A small self-supervised image encoder, trained from scratch.
Model: 12.2M parameters, 32-pixel images, arch swin, norm layernorm, activation geglu, num experts 32, patch size [2, 2], depths [3, 6, 3], widths [64, 128, 256].
Rows from block 7 of a small self-supervised image encoder, named by matrix and row number. Rows with one number within an expert belong to one neuron, the router's apart. Each number is 128 + 32 x the weight over its row's rms, rounded and kept within 0 to 255. All counts start at 0. Numbers have three digits each.
Before each expert's rows are labels from the 100 images, of 14848, where the router gives the expert most weight on average: "top examples" is what is common among them; "patch colour" is the nearest of a few named colours to the mean colour under the peak. Only what is clearly more common there than usual is listed. The data: procedural textures in two colours, tilted and lit.
# router: router (model.blocks.7.mlp.router.weight, 32x128, trained with AdamW), inputs 0-127
# gate: expert gate (model.blocks.7.mlp.gate, 32x64x128), inputs 0-127
# up: expert up (model.blocks.7.mlp.up, 32x64x128), inputs 0-127
# down: expert down (model.blocks.7.mlp.down, 32x128x64, transposed), outputs 0-127

# expert 16
top examples: black; ground colour: black; pattern colour: black
patch colour: black; brown
router.16:143164147130124105073103101117122131086176131149073144109163138186085167101073113063161201105157137092093145087174139135126113092167135072093146131132161170089139136134105115067163122173122144147129177177091164109123155122129089113090103110130116146151168164118168164136101110091092101110059156127165101159157090119171168100184199161096189109110125155131132097093100174171106151117091
gate.0:134144116115138134150135181149125224117090104128100153123099162083138074163112105161117074072192107153178104190103153076121131070087135112139118118090124130098127123208123114116104138076106070151159137134104138175035146066137070127137134121154125148107164123115120135194152130150119096142119184140173141124171161143111092158132171144087120092127119192152118092111146129086134180116104
up.0:155140147125134115156134110100104153150138141161170126110102093111115123121166149107113135150183120080063101155081094178152174150197135122117178118153109152132148129159094101107116079158092193153204113142109116165169157095165154087104111096099159158095054056178110151112137154218107158102121109157094125086097107135109127138135085115116175140093123092132079089072130153180123158158072
down.0:126174133111122114188120122112119145028134153101112175156125100140150124128099106120130144081088075098078195107210118102105149090116140061137149153147161167167126138070102100061146148076202135141112164131151131106176115122173154113167116117117126130177165198137158124103128084127142108144137124086121160129134065066157133129160178091110173118127140088162128101128090152147090183113116
gate.1:163107142127116176119130144179154109114154170167106169138117139097115100100107130167128156140145090096105179068145217090162075112108106165103122116095137160137172065168147109124150033123111140106126105174161135078132125208130148130092091106106122119174124194157106107101135123123111112116160141089140064153082033101120190157144137122119107134190116140120166139114128130144181104086132
up.1:133179123101179094129089165159099208110103177163084130232122117118134172142124133130120111171125142161116112076075077139142110102078081127154172180129096156092092166189131118111078150135175089209098137115127137120109110107187131088118146105166141143079140122152140120156158105150108102091048132098121153150126140141139109118131078068166127117166087112128150141126158106088099120174107
down.1:160077123092173149097103112157108169149137134117160155114066170141153121114117061205092148121107123110159111155177195063127135151142119132060124110152133132098163105104173120067114121092136135159139139217101155074138179105111113094132165098139081110215094124215165153084102071169109106120090111145122109119126160124159128126126122097134173130136086116109166141108163140157108115158105
gate.2:130131108114135157138141130147144114086157170169131094125107119148088147142126083133078131136167131139099150160195075173165111113084093152093089105074144182119131158135237144112159152110169092143123160087138110111128068099129133085107155151138115137186076120151097119122124116135189136139134118096087100138071088141135100130118189081072183157103179083094120159162178196072130095116156
up.2:144157111128122105145115118080126158163107099123137187122148114082135097135179181108163101121095138112160121101048177113077145127153164105137165174180125087131122108068048101108102111143070149119154109118124156161139168168139132186136131099125087107055145145118129143133121097084091123130111160163132171111157193126136138148112077194199111101140066159185138100140072064146146156143116
down.2:145097087091137147216083155151068133092099116102131101110103137167131102156152112081038132133122094101136107156133144104114124173168135071132150155182171069147150120105076104142164149119170124162105133070173090127168179070142116167106193124114122161104196143132065144102143153124175160184170119130129113113163112120182127141151166145119141112105163164131099099121073114111109101093090

# expert 15
top examples: labyrinth; black; pattern colour: black
patch colour: pink
router.15:093068133160148098084151114119100191092141156146143099081091111109111131167140100122146107099082171101094167156128082099196077145118096134098129131149089149117129133163115194120167201101092142100070123147177084122183113104142138127134157139081050095185109128155092166148154114074147097087118121138138153114135177147076145128180120133086162160118114168096116122065166182171144102144119
gate.0:140189124122124180134124125143085142154115138074123161058133151110182166174066049141150148117110141123127125063165110141137103159097182100131150158125139148099091152104135132162150112162082111120165085104081165183067149090104147116205113140135160127186086089154135074109132077182145129106106078079126175154135164133122126097148148128104122135170188117070097154150111161086130104143092
up.0:108159153090159176124132144128083140152127138112117141080092107152169194157092091149109146119116127078098124042192108099133145164104162114168183112099144163176096129141076132115144176166106058134137121064060172150095149111138164126167148144148133116124081109115145118086151082235133170135136097065076168142134144097079122104128153142142075132131182122099134155138125146133127125163101
down.0:158105088131073181141174136103089113113138097164144166131192100142104081088138154106173160148173150154187141173118103120142123079074132161120147102110120118126151120131109070108153101102177158150074141094148103118115086158106084122092107105123147176104096049165095169136159135130131135133142117135173068153128024156158113171127220167078120158128133189116131103118109111105132135159149
gate.1:137120153122109102142104137143140154116148081122127074139190135102131090093092141071187160129151130148150152128161127080077097110143126183087096062107151116131114078102096077106121143100154087142100096121119156119131181168143132135129181158143112129220177142114052116104071128116100112159124174148145108111158138120127078171093136173169178188122138188158128128178051108098187119137148
up.1:111107183124165155165136091098163110107197112156074117122175100095154131130078137178165139157110183131179126121097118109107096142107172109108115125155117099089113109123130115109142136127194116146080094140140115134141159140161045177090137176143110115127114114100103118157085131118106091126121130128175113079124094122120047150110140144122230164179143189114194081103116108053179119163144
down.1:092132124109126121081096114138065123169129152141153121159085170167150163055168112134077153165102150124176102080098095130139109149082072089121122102155148113098082148145137063092102106134141161178122102164143141132238142142157154165171158122103120164166079077112154122103100202191148144141135146079136173155103121102137151166149073143094129149101107169084083110131127106122121165094151
gate.2:167172125168167204165126132145124130136120108135206118066144120107086136148150145086122096168137136126151122093122122131127107148089053132119162126106105134141156101146155055128106176115144147116140183122151071125124146132078131061158091115138080195101102194075167118113119194161163162138088115102172158155111119134132118159092164118114077149091088147146152141044124066091097113158129
up.2:131114098157136123185175163132121059127143092146164152049152174138051141109105121074165126093089122148132148157127129141138114127090092165128147157108089130103156099104084098146122189084196162159136147143140060127200175183124102094099129105131136177138120138123129117148125180168166163087094157147148144149081057077101089125122176108150119115160105111120141152078124107186122127068143
down.2:195123143073147135102125137116111084088080079170092116110051109118147145079130144135080118161157130154150154172146150122146168122109113125176115133102151181075099157135160166116084109177149117126078089124119138152146161135105139141083103122151074080119118171107119131070164128117136161090178132104117069095093216175114152088171131167122141180174116151138194104158156167086118077131094

# expert 3
top examples: black; pattern colour: black; rings; labyrinth
patch colour: brown
router.3:063133153120132196078118085073093111135101110132147111150087134187090136147135110081097171110146126105099115122163164069183116138124078081109185162127149121105136122128166177142105144090169156094150200141161117096148134106107068174094184161131155191138144137143118126108154138142088075093131175165136134122157119110110123092133139147166205155159100095073187134135149132102060159106093
gate.0:130169183159163118087111058175112152087116140159153130158126135098128092146004169147118140127147122119098141116089110125127080177084131157127119152096140085140122126133139054140128124094184145108151159172138131084131176175134102136098176147108194122127135170126174136099094114089060149072175203110100104135142135124094111162132102068113126159096144091135144094093157134165165140163107
up.0:175095083118111149186130173121089065185142115136084125132143127147123099139192133122130135104146151140173088154128112103110144091171128088108146130153133160103110106111116192124155147156068057133174100096128150156127061099115076207186090125130048117152106115132127134131107086147148096173116130166118123139134072174196116107139136123155104123211136175131126148177077090102094096131147
down.0:108156144169131161141124167067129169121106164140136173202127105093182142112114109119135190122163158153106165120168109120095119184132068145076147157141128100106116151155131156170091098124145121073152134079160086094085135162115163108164176115072143158102134141152101144120156098166081037083134058095084207125108109128071157148155139076134183110110110117112111092104110132141133173137095
gate.1:029102157108175153146141142100131211101172088102064098086095121103125105101071142088113145145169124152057110145108139119130158128189093117150152110087176122143199136150124114162113159093146138091148077162140093117107165097124188163145124147142102090102112126098169109169155154086140136125102174165088125090142151154107102088145097156199166114119168147170155156071146096103143132136114
up.1:121095156118147154162087122095043130153162132150110168148060137152125081133113123092108162133122097073119155151065131096122177148099068145125145099158143138075181140148168097162134105131044141169161133112094144168140195148067115079101134141144091106086124083086114161141117150090167128092132150097161137171140134137121157176099112133133192054152110147123089176117146175168148116179145
down.1:151159173137155088110096177129104109095155071150157160102104163138141114135114136100131139189116100122130161115107191111151139128157132135112121149148146127096151126108154050133081067165081112131089167145157122173102143100165107115059143118111122123170097166107099101118133173080102122161103157164155208120183171184076132118126055140053120093141136175150104114101073090146105121203143
gate.2:168138098110143132146114132166117177147134094174151138074074122115142059140116106146073103115090069135149141147138130093149077150121104112076128149079191189143114129141174100132082094172124141072129134148118160150124146119108118146099118147150079106152130012111172202196126068099125193144128137145161154148088136153179125126098130086131093160137102147130159150106105136115205112144109
up.2:133136179117079204107126123131122103163126179163157088166056138118092113130111114203105125117078119097203156131164140114132123112139121105079100142139157154189116120160113118153183052119108106104128172088081163128120109113137090147085123151129192173098155090102152154143129091087151077059132098115170138179091113119112138189104200093169117141094124137084110157162131105114122116164155
down.2:118062074171185125135165163123176084150107179142113137084145136150091103140180170088118129108137153096183129104152109103157163157133171102113117145186149066151184079109165190073094137183178146116068128081131116099190128131108066075073097132107119108112151111119123080123136079108143142124142113098109154125105148160130126077123169128156143122125043130152111137158130178123152153129168

# expert 20
top examples: veined; coarse scale; ground colour: white; pattern colour: black
patch colour: white
router.20:167099089124151135109181173135204134131115107102143059114109101123142073135112066088179122158167172123157140188146117124142134112148132107110163134159060188109178149103109174097102108099103188142128065099151081064114135150144165114084138152095093125152138136159119081080184131111147144113112140092107116054150106165179091099134154160122074153143104110126155128156174186180131142114118
gate.0:107092179102127116185100130053108135142158077114170171113109143112115118111161118033152123103135120103128139147028148136119132157129131120126133162080131092152156113079109115093070164178133152109141139140142114174133148160095015164158096118123079104138110160157127136170184089185158141110125099158088137119126174144092103143109154076128093193151151155120111171177150130146126116143164
up.0:111108172127089131148099148086089149115135103164173159134144114125129102089116112070127100109125093143132169192046174151126144136106090141160108185103150136153131133084114135144086163143184174112168121136172115187168105148118072131158142122101050136164114132128090126159135075158089133132165093139034125125179114180098147144113137071141084199150157141055130173135122122135111087109161
down.0:129104128170105092101159146139148141184092132147071078149104132171114139129091165123171125054122129152063149079139139158130112161142114108144170103122190101126067134174171117130167159094158101167167136086060150128120127071093161135140110173147125109113118053159107152155122073155101121161136125113136193066097124118129129112175124116208121187064153134122126183108135085107084145111154
gate.1:121195140163114167147159088101093143099128113171132173135128138155133111192109114171147150141114137125148121090167152114142102126088083104111109120100145131166113115100115127185134117148090113028185086136142143129131131159073106124144068137134108231142118123118154095072147143112121162144144086098146087109092088134108079103051143100090171113137193210125121171184155134112105117147173
up.1:123134093138181116111077104115125145121064109107120112098106120141111128173104070154173165153127083137071153146154101109126125183169185116117128163141118111094123089093125127128133163142174084105140160088126107079144104073163171157171167149146144081087122150184126162157168121128153101128135173116145093178211163139109125189155097158159067107111123104160035091093148132096151107151065
down.1:126149189166124145095116091132134125114123113151154164145093119125176132151096110080117142137106077176079140089131067105057119104119120093086145133097085108144170172128093155126098155060097106173132129122120103096148154127200084173168159137132148160144168127147136121122105149103183092128101085181149144115123159099181099123073113083157153108187124135102133075131158140114088179223195
gate.2:169099136144089150130072228127108163142119117076072088140166204146109117129156171117101181097111132141104146094144074136169145192174125131090096112171117165114095156205058104143075128120132178167174107192106124121079106140143159132112128096156090109128088135117122129137137122180165126129143144112079084097125125106079113174117115155160083110151162139120086110105113166167123108127080
up.2:160144133116152112052149135088150086127106119161151135132049097105121105139112076169104079128079094111188127180148180103033101083126164140121146121157106109155113170097150177141183112078157113101061170101160159107198139112128160145175091165139137133120154137167113120182095152110121153096162127155163139137132133141138091074137113096092164163108140099110171125123101135058149164093167
down.2:117105124135098147180095091169141096161120140160179151149107126090135087153105179083121136149126130094077152123132064101149145142124153115081134095149123120202134125077118135170136078118184155097111130082108112157142105183111095144147165159115107133127153060112180152169131173065181110151139105128100120195140122064108169097139105105122117129112140206159135073101140094178200058123104

# expert 31
top examples: fine scale; scaly; black; dotted
patch colour: brown
router.31:111126098128152123150126091200097133078096126099122165094095117178082139106129155167133132136083153067069073073158106135102132115151120113135151139184108078137199197176097130167135144115174104110115159174120100123110082088171100187160165157174119116126125105051195167137161134079131088151141161187112095142106096152142103125170103159157150116112099140125158087153159137139118140085169
gate.0:082142147193168067169099136107131101158173148129131181132103096186146131098078117153116102114155137124163144139151055153156143163161153144150155121127138129089154172162078156102112113116106114062133120167168167121106145146094125115072082091101091125149127129168153095077185126108144211112089127137060187139084080142071105109108159163146078151139177115064125115082150145112111138123159
up.0:127125115099101190108139189121161114147117102135103118093132124060108146160184125152131111157071139080099080162174202132098133161135092125104108142097093131189144109094169124171203199119084116175113135125110113105104107126163147122189077103171178111147083118095134084147109120106161098140152098081107106176173068147147155168129157104114129107092127142187079150135109084079153141169132
down.0:113140077101117098132111030157141109085140142158147129176143124098120128129160171159099152126129132093132156112157150145114173112062122160114097159122124128110126138123062099146130136067156163108071183098134120148113137179100139159083112162131149103156226122128140110090169137060133119082125137116130069167119130151206097139149166149051085147161121137073159167202088120118126121158137
gate.1:125191108143126157141068134152118118177125133152121119161119104157154137133048155181150158138121148131132133139142075142140168161082197117128080095171115155069070158126137135146098093153129122087149149114110110136149204089126138046085154132159185057085155130102167125152129111174146127121075093129016149131095148094096169111130126167129111171150117127116078105175130120094140112145114
up.1:159129154119139134100135147092113156130140107124105163118115125135107163159090123085061111106141161123147178146150165087082114102216083176143115159060177111144117104110156139128148121061159144135210152125136100154131133154126105189102114129141088207127108125102120178090130128071094145161118101157156075153178098135155088109119144107143087046060151185159114142077128150099162124136088
down.1:119094089123109164081172112147166153131110121083181128138111081199106148145111129158120170120161113166124087166123093141138089105095117150129128110107069081160165125186134136084105127079054155115179132112167160113138102163101152120096139110116147134137141179107126139092098193115125157079108114104090082130077195097191078153144148122157083153182106117096088186186149121160131138115201
gate.2:104137145055086129150124127163110091152130094118123111116135148175123106128100124134209164105132146140111123095142169167095147157074188115149121108052104173106109127141171106143138149099097143087091120163127139126101121124117182054138108163091163038076179139122083164119135105152104129076145156136189086134184140139148077216146126164149146149101120157113160153162169125126125094095071
up.2:090127144057094133164123181116136078152138107111123101151102139129116094129135132112153140102138130145098164118133079145111154181088177125144119104084146128092159187150157125144151135135095170138122150134079166133074119104152142084178113150071154066057133133140127198103142110132075145082123203161175087175186141127110079198122085147147169139114138130117149153132172125079160077087060
down.2:143146142140174123156129120100117146199120127138158082101075121115177146052108101139167120154124096143183094089120136082159108069159198152158160103177149141087114102176161059143153128141126155111146121114124134145108076119122052134174101079182097173121144113155115138105105161153125125170115133148201115095111066210133062128129099105111133157153134125149104141085112098101092080144163

# expert 18
top examples: coarse scale; diamond; pattern colour: white
patch colour: pink
router.18:145093107128107050141138146135120089093054192140105136185147113119125101131151122091117101159102116095173111187067175082143116171132138091101095168080145139096161103111110079133189119107121119205107171199123116159076111098102097138112124112146122149179136112126134064098176098126151139137171141139128176166129191125127148068190076083124078134124122109148116157158156116166155116134157
gate.0:185118222101101114140130106090101083110154130120121184119051122093114133156159161103201091124095071144138110142089163144073117148134130101098146177122150078137116095114124142103097129177116141169157168139079150152118128120098064167150119136164081129123102151131088167167078153168178123125158195096145139137119111155137050113108121100088170142100088136150123142190130140101097189171124
up.0:155145191105101121132133165075077078162117150127122171124067122065099091144147159111223115097109069135157114147109134129118109172131126140099125149145171096134130063129138128093093107193112165174132118141102082168134106137116107170098137144174073078129094147150134173141111129189138145132152213107109184167151125109104061102109137114091097133083084133181129170164117136127093163163116
down.0:154144163111142081065127176107169181143119085138152114113113195128160099132119110162155175054176117114183121117113163162110125130133130145132193145105089117137141084103184088114078135146083113201154134143149090124143137111124113119109078137096107138142168110163100100097097183150096154122115086131137193081127189171163110112089062160134099123104207107090158135091083133139073115148105
gate.1:117056111135120140070111132140149149082159092135126083098066090117103123110152128127130103157103100142169163193217124057115154152135140144123154114136154108122122157149118083129148092106111132173132145211179172135116136097132125137137169170135159117193076132108070064144181129149086162120119188101136101068176073124149195147126084131134128124136144122118092141174086137147119071100136
up.1:149192137112132119113137131126105119179090155112176138160139157123199135123109129133109137088142142140085151094076159159180121078123130088143106104151104157100156073129139163104099165141132163098113092059065151101128127147167183109099131100096109135090116096146177195075043139103103128142144094154126166154075150159182073078149169129136156094081121115143164117086139188130151193146086
down.1:177140179119147160205146148119041134134165138118108113113161098130104117133161163100141129086090154099185160123127132140125176139140080117100102148173115139121071059109161136138115181115087159177099148144183100139125084130108107141125146089097104150158096109138102098103139140164141121195114114133119131137126172152079123150107057144053142189143158185119134143043112157163108058114091
gate.2:137088161098118110131124125121121070104153118113103121180087175130158158121159174109181170131150134183090109143123152089130125157119105101083105159149152106117116121096138072140118187067114156173160198147138096087166133184095098165163085147182078112084149178134091117172108095162140101151123159056142145143145148096119133133109146141071136137114096147186049180099106118075066152151117
up.2:132153101166130140137161106161139196171091138141144145087160101132084104161123093136068101110138125069166140138121106155108129097149133133163144104129124142111146116164116165151122060179111134066078077067101149177072142091128161133099156131061179126148124074141184147088146168089101148103135131186115098111121101170121107147132107127197126131143171091083196060131128131175203099121131
down.2:150134082062155147128110080111141160153114089114160190108077144129127133111129120123163129215170134085082143164139090219170136107104092098143096086148161139097110075135079158192140092125131097102059116101130126184122137157162110094118132177149092107065138130064146164140111132131153127157141136070107102182141131167133102115095140121183085151112118133159154139104170138143171089185103

# expert 27
top examples: crumpled; teal; ground colour: teal
patch colour: brown
router.27:100101153176159160105190130159185160083107144094115128165085161109160074124169065151075162140171091097111100165127112164120143101143120122134173077107157104109137110142119106200110120073162163174110093179095140146080134178065138083117107109133087104125170078171146144087164139128126138166094112134143126166114096110150108120116134161144099142168101152175138087073172176092204118148110
gate.0:098139068153075164120087129142089172107058182132138128063130164130083164122139116168141145114116141157139148154105153135116117112090135153152097098157096139125134141086172175174153070103137116124098080150119121139155121139151181074122099111160109091075135140169162164155207168166174124148133052117104147138117102150157175139120178099131028091080150161150122145148092096105107148073127
up.0:168097154100172088103163102137198066144160081141104129188079088150108088132125136139125086115136131142127115093158101142092114130126145111149145175077126087141155100128088130083120131137115123168173197119150108101085146120120070214132166163085118164203117113096122101129087085101101155091158151161112108137147164108097099122138103141154226139189103097125171100085119169130146122184118
down.0:157130163072142102107168133148139114145178133106163154122175134073114160118048070127119140140126089128187150087131130148138184121124138117087117093101121088098105086202160124124156142154223119094113157139180148111114085092142112125142181184100119139164157102066101177187182141117125109087102137116140079160146110154079126112104136050116095136105149096144167126134126150084189132090116
gate.1:176169122120141055102127066128113177158121140114159117094100068121122119153124133140142149188195075129101124100086111114069111104100125148139096138071125112155158091164173116118073166161055105132098178154117095188085084143126154127053141167129184150119119150149124101125108143101152132166148152185123156158144172127079182077100160146092120150091155154099082122130190132161118123142161
up.1:152104157173143128107128151120134159112105133168123090085126110087185141176177165100103126156149129125170140119084124142121108168071196084221104095059095149127142140135079107105186133154112151089121183133164147132043121116140183130121081114186125124093097153134103146149148107126117123114201136085127108179094101151107124094121137138050156098134129151172143153093140077154078140086103
down.1:116161141104107134184089135086094122136098152056154127118149135100127094151121144116113136115100152158074081135095141123105053130159094117122081165103081125145142162114116096121076177139180081203072171132133176145158147205140106140120137089171080158130170138089124122145131154117143146126168071089048101149106166068121151122183183106159143134113154149172101135100159159112184152114160
gate.2:123097103153146167164122087128139122147138092156067144148118143075111102100168130098091113064124110137193123169150113187128057170144178083088151159081133112113150142117120188116125169064145147091074166122120151059133126117137192147114196112142131168094070120081146112144127134126140115118107124194135111118110130137096169153125154107085107141190092171111134094114199127070135177131176
up.2:178113067197072123163126127146131109185117097121182079167150130121145077067151096044078074165191118118141111126130092145163147125149082147151105106074114127097126116169129141097132153184055140168134149144107132107166107129125197166132156100126153129103080099090135110119134085131084134074157166129142119114166161148204142152139127156102135112155083125185086155124143155114162109135093
down.2:093167108139141113101116184187104103099111125121172112070143097123216118089186149172096113133119109161130101124135136066109169131110161140215067124160116095122100135150105144161130109189169126110102155137088119172100163156053143111146139122191140131122097106072164153136140139152141217116045143144106059151134116111111132122094103101145125153098152097140111117101149074162149099146141

# expert 9
top examples: coarse scale; white; pattern colour: white; mosaic
patch colour: brown
router.9:175087128090118146137107179073084116133123072136129105156168099172150097077161084104188176110159147162160146149137078157132144099152131116132073048114130100131164102112140129142140118089132116106140159124081095109131156158166166162104138149102164156147187095071163097157117163103088141173128121151156106161173174105193142164146084159122118101077141154088096106184059165170137183141130
gate.0:112133136147111202105118119164104127132141126119098101102124145124103136116067118070157129161223154116156093137155149118190123167088115115193126103135134159028155084123154100183098107145115175129132108157114112088037178067121090142136132133116129156122103127150123086175146122167187157082111093108152156149149164153155092112121105110129146095161128200154147117080085079108127127102171
up.0:128120124128116147122106109182099153106143107115074093103103163141134125096104076073167120151213154110139097124145105126152120152132139145179109106162125130057161098129155101172073134166093149115131116140109096086043173070140097113140107109153111128095140148159138109194169154158178119100144095117167144152133195172149100118137104164134186070153138168155204114078087070087097143115164
down.0:093138055146113153092107108172139151117126084102115149144112203146086143171157170115130119195190138088114136142091102071079109118095159103088146100113147154138173108085085134131176187130082150138120104122160126079101092096101076121153166158172143138115146117206150054157125143142180180118124151156131106121096120110124123102145147156110125067200112157086089113173167081128138132157148
gate.1:124135122121072080129093130148182192075152042099151173092143164131089168119151150070161133138153152150105119194107145093212139125092184108162120136129092135131126135057117106089175115088112173084128146135179153118098177129086109108148088133179143128084121123160107144106150119135130140097134162111202094112128148126099138160055137122099139133117080170152129086172135057114157148132131
up.1:182137084176080120107143089116157137108119181150156199222126061076125093106137144116095102140112137162078128137125094141108095101142054176157097095093141072186107115127097085137148082140106148123140144099166106140112154220164197148148112112138139107123145133161123150137122107130069122165176121135104169144070103118105186140147192126069130141132105095157130103137105109146161115139129
down.1:085162137042079126128130114143118166136144072095121137110197097122198177056130110118170137166103162164151130098160134137094190089134119153130095104189113156096113126163113127093121111147155125120111101117175193212107128128119143106115101179118135059110116152131097173068179080117111156121113192137145086139151125148194085093159097129127109130089092120160166135098080123122147115133115
gate.2:086095107178100101125116121137157099122122136088137106149122133124179090167125119101130132125117140107089142127191138158122163119181115116076153130095144117108210156104138144126074154105117154142125136194134115073135128162138120079112164076082152042212146155086130169117120176000124169144149135171150168124145138086148147103141130124148115132158101129116129122149103126146154083153059
up.2:178108179123168135126140120113107139122128124140150186122141114133066164121110118137186145138140103125135147104087129101131108108065152138178136103131109103099071092171084125114197122193110087084151165102144124191102143115106122190155105195153108209095105110166085087113096085223119097107109126123103108154106154198090149150112116111091156129109132115111148126091164119122085165083194
down.2:154112128166150115147122090098148181087128129151129157139128127129141149116164088119135101118183112119117148088111100112107143087127110166107131083099142131109176102084135176112109116145154167083077157187120129138144092145131163131100072160133056187134149063151144087123173164168120079160095113116089173168095107151114181200145122132035048098160176129075115174141122180134140152161095